config = dict(
    horizontal_flip=False,
    num_classes=500,
    patch_size=[8, 8],
    conv_stem=True,
    layers=8,
    am_softmax_margin=0.1,
    init='torch_default',
    beta2=0.99,
    max_grad_norm=1.0,
    max_steps=35600,
    batch_size=128,
    epochs=44.8,
    lr_schedule='cosine',
    warmup_steps=1780,
)
Rows from block 4 of a small image embedding model, named by matrix and row number. Rows with one number belong to one neuron. Each number is 128 + 32 x the weight over its row's rms, rounded and kept within 0 to 255. All counts start at 0. Numbers have three digits each.
After each neuron's rows are labels from the 100 images, of 14976, where the neuron reaches its highest value: "colour at peak" is the nearest of a few named colours to the mean colour under the peak. Only what is clearly more common there than usual is listed. The data: abstract colour fields from 500 small random pattern networks.
# fc1: MLP up (model.blocks.4.mlp.fc1.weight, 512x256), inputs 128-191
# fc2: MLP down (model.blocks.4.mlp.fc2.weight, 256x512, transposed), outputs 128-191

fc1.70:146069165134169154104095127121107185088150122104128099130172128086228127122123126108088123179115176172090149141094152156102127138135128188077147086107160127133142112130198188138163151119131139
fc2.70:155111177181199144099159165090155116168189125130081125124190103114166080095091114140184128168095135124153089129165096121125119119098191125189089128155131108141104176121153132109170115074063105
colour at peak: cyan

fc1.211:095105101128131147065171172113077088138122088129135084111175162097103110114134130189084107213164151089122130117114120062091085090137094069060138093116156132106101142120230115106170087181144110
fc2.211:144088115089136186108121101089120179133143137104113113158146162113182106082168161101160183105106156102131181132146103158102089124109130148148104110153157139153096084108060072124200158089087095
colour at peak: brown

fc1.97:122108129162138051114102121059153132130042122113143111099147110114067147086136184183128089119150171200113154109129227087141126127150144092091135126107142101124094126145108129159146072138107121
fc2.97:123098180122158087095142176117152146130133202111171115091115120112123114081132179200131071095166144199059177100138230176081179133123096145131163130121139174160131125064139115118072094113123115
colour at peak: pink

fc1.20:113104134085096179138137079051111091153158128157088073126133068122112168107091140087147110136099113104095093126096097125153128091140133194099109150205122143154135120107126158089126125169114219
fc2.20:165117117114146081149152122152131144107139145209129150142082093113179127164105126147173122173121130099211106092074125173104136157147155089101137113091120180106141136090098124110163139137110138
colour at peak: green; cyan

fc1.89:128145089131120040119109095082151125153122111148156120113092150122083167080159164170099153111129162121140070113109137124068096083078121131117088135132111105112101117090120141108150146104189085
fc2.89:104088099140190100122089142074111166105140091103145159105111129153114124145117169148136136166129153166144151160132178123139124122105094140110069100121093140083113104072065068119099106109152164
colour at peak: cyan

fc1.423:115155084133204079134125074102082143112131129102124131139117131149124143079123129160152161157165159123127120158150153107113076123156144162098099068118205134053147152158148098119135168087172121
fc2.423:140068141145155109137142142117142062134057158156062194138134115135122151129063119136071155109148069125084087105159122152192171172162064108144126076122166108127134183146132130173106170078170093
colour at peak: brown

fc1.154:091149124107158117106072165120084141103146147091160094102145086095073146174174120144050097127060055192199114131164150097096137184126164112126123117110148125115147104117180123135201113126095125
fc2.154:142141149140198118153135171169152118033145138184107122139133086172108196161113034150152189141156143186075128196056122152104154141141168176147166125113123105087060059108148119124127144169161094
colour at peak: blue

fc1.461:092139141115111222110091138120171135086131081099143163153159160116104130166143171115097136118106149075109114162137110168181134116134166150160109114119150079205156167123200117098120119135153101
fc2.461:100150111147176127110129129175125127137147083075151123107115152147105138167151121129141161099085115080076084131089146148111082119094167124100149111148106159130115125094110142118044100083115106
colour at peak: blue

fc1.225:079086127135087142204108151161114152075099129133165179098126134164128118075124167103133182146154101093132079124116116124178128103171108125168128128085077112115104112150117103198126093099185087
fc2.225:137119126107141121119105140158160143037119148178120117103174157169102107162137105143154109128151095152090098146147134167141196141118117089118087150094108140079058090181106117150161055125126127
colour at peak: purple

fc1.153:139130124137109101164094158138068160170153178131164137099112103109101116142184076166180129168125150111076132132109182101067177086180070159104178094110080085176133088109152122165115072104103128
fc2.153:170179132150091134149164159107094089113134206046070110140119154087157154157111131126141115166146143154126079141122108117106168127139144097154138110132126135206114090074121126164113114150071124
colour at peak: green

fc1.106:147187108159119101145169113150088097214153155145137077095179112098102169093138122085158143127136122142121156095169150126162128099160126139136193167110136082076209134118056129169085110114127116
fc2.106:115093222107082071177122140167170104176159096148148110193093117111162116136142114119093110074125083086122123121188167122134117138086149068088093170097099127105165107109075102108152132165127098
colour at peak: blue

fc1.335:130116157119121130137157090141241149131067141098101161091153131124110114102138182097155108162137060111092054104096083098120075132122142174136119120138125159108087097170116134102136079145133118
fc2.335:165180139186133166107127077093101103140101127076103165135105100156080104124184109088160073075151118161117067103117198115143132146107145109134111153123087116055112121158123079108139129146145148
colour at peak: purple; blue

fc1.474:143113146115163093110105155180150146147155157115110073114146110131173176101122109166065215113137150095175089139112199156102135111093135123126137095119140087105118164132128134100079080100115105
fc2.474:127072155104136200064156144123100091164142143099139168114153168088146135127099128161107158129137163107100141080128121133066126153143141126162096151155119154157127155098140124112127114158083160
colour at peak: green

fc1.438:100128080130116112125121155154127128095141134150113160098125188158097158127089128114124120180083174106130107162138166069135167178121118168158121113136146094120148137111140183125136188117154177
fc2.438:134140124148126079117118107130069094089098165050122168099176105168129143088128051153104130113137090154136083154133145157110073131132140124161147112052121130096107147107099105116108181119121057
colour at peak: brown

fc1.388:202128137150151086114119141111115158118060147140108154130162095115126105111226144161150125145115114167143137128118062124117102146160110141060109081130182122183131072165132117129104095162075149
fc2.388:217105066122110120114140114087085061097115153061082088128164110127136183175242096137132139120115139129091151126122115116095117195153111113119136084115104169149124132103128153140110120103087132
colour at peak: pink

fc1.35:155147129133173115138148101174103155120117172097108099143117111121145123089093103120073184195122129132106103125139086124173096067106096140110091119083166065090178115146185131145092097117137145
fc2.35:148166157128123140126144134097156121158120177104099128122118132091146136192134095110050092145092138185141059121122121160130135123109081128129106099122092147139123075149083107180131135133122157
colour at peak: blue

fc1.66:125081121122121146114146132120115122104134099152121096156144097127102096088144107142128139129138114112131103121068122194125105115161161155117175142111112147133165178139076138144132150153106117
fc2.66:087099112143125102105098129112189164028077177132100146121093103118126079172131048151156089111141175182100150081071151135111162099103087068143102112114161167120163148122110077101148166145117094
colour at peak: grey

fc1.332:116131175142117108053116110138101153143091124150136139110124150115139134081145144153116138127179156129152073124158194140129129068107116161120071135085108127067087154165130178149125094133105072
fc2.332:076102169168123113128135099140140135119121173157098135150122228117151156136195162164110121148116143063163090142149153085089094104148174135174100147136115165084141148156106152143082143131131151
colour at peak: green

fc1.318:111082127132131102078169107159122124102093139135167103175185200137111155104191126164093093127110150071159098111173143121093108149105151117120144133129113091131117160120158116172099130121184130
fc2.318:117127145154086169097119133114166128086110146133146188178117114114140093194173100119135153108144155134159189122042108124100081127130119093117072070177104168122177133109084132195134153114088114
colour at peak: cyan

fc1.160:093167116148111121113104075187155111093145108130142093162129129123102164085117138128142213165107105123113098130112087183130134064119144136088218124072110081143102100121117148136144192150121138
fc2.160:096182129110124116122096166124147138158107124115116151166134115085141103071123123163182211170140095141149138150164077218138098135099170129098110124111158110125144151109122144143116185111105186
colour at peak: blue

fc1.159:143163109112105089172111196080107170159163097187124128147093151130092108188110136159230185122123114103085136156086163115076113153131034106163141150121105100169144091141120095103079194179106148
fc2.159:133114186111108150140068146115108098110090085108140177134161115139189228093126117138122112106061119181174173178163135189130141112104125151150197177115242116119097092087099136154075141131162170
colour at peak: purple

fc1.353:136133103059106159126095144123129119132126152119179115128123135121122183200089113088078074159119119147114175098142109085194124126090164127139124138108081088104151137163158194087109149126100137
fc2.353:107169128120152127071098115068150131147114138108163078140124140157116158171081123165136153091206104163081139089133097091097131110122182141121131164164132176051128117137165106127127131105110150
colour at peak: cyan

fc1.367:093133171125086117202108084137050190118173160108165180156137137136127112147121112109083117064118160156075167112165131162163155141140078175135188122122079131165112111105126133166100088120118174
fc2.367:110106131120122086111070083159215096120172085109090102082128145123027141154122169124160134079121111151155096109117083145141115136170117144133106071129092128082155143132132065074109141107153139
colour at peak: green

fc1.314:152149172142167118137141128157175180159105122145106080135099116147039091117100129136140094127132173084148074107084101105143091181101102158113187097142172114090092190113157106168086101169142119
fc2.314:159107134104138162141118098143141098143120125111150173121135143146145146080219161111138178117051097103171137139136151156168053083154155123177183143103097098050148048134121101158079165141062125
colour at peak: green

fc1.40:126129147168140160145141079141091101120177175145082095113122144133176105124138199114127098157063207208104144124104155047125078071126170144165137104056110088153146164104147171096162141144129138
fc2.40:150127155146118127135059141110108093154143099125137133134148155190162072115085190124151136138158140097058181142118097213101139210117164099156128099078116134145156176109137126143133095133108096
colour at peak: cyan

fc1.105:059123160118133142143134158164036106068125099143099133148200128115137099070154119105126174128144163074164122125079166091123130135157102099043112193122120075170124144125144150131213180173077084
fc2.105:121152153159098094138118166158213137174073137117135108105068083170167123118119157148144068103188110055156143117100151074155144126144187128073141176102083163126141128121111078104176145080123069
colour at peak: blue

fc1.170:064146152140083129139082120109161125128071190097100075070109160159155109095190175136103102160106160100112094120129110109106122159115101084100106114115139158192125143063147123102165175091145117
fc2.170:102107119157116134176174121181122173121092057114127131118104128125118140121135107189077163131130104130163151136143159110146114134118080189106111161114195121162072154163124113115108170097190187
colour at peak: cyan

fc1.387:113135170113122145088102200173167138159160138146119144148130117168117158089172179129117135126112100098087079132080093156155172156153123118168138079086067104165216086125098152089156152089164141
fc2.387:150152131110069119152152159147119129072186154134141150109187093106104055134119179168113121087133053132132135165130104109125149193117133195114100208149167111129115216141083167118109134066115113
colour at peak: orange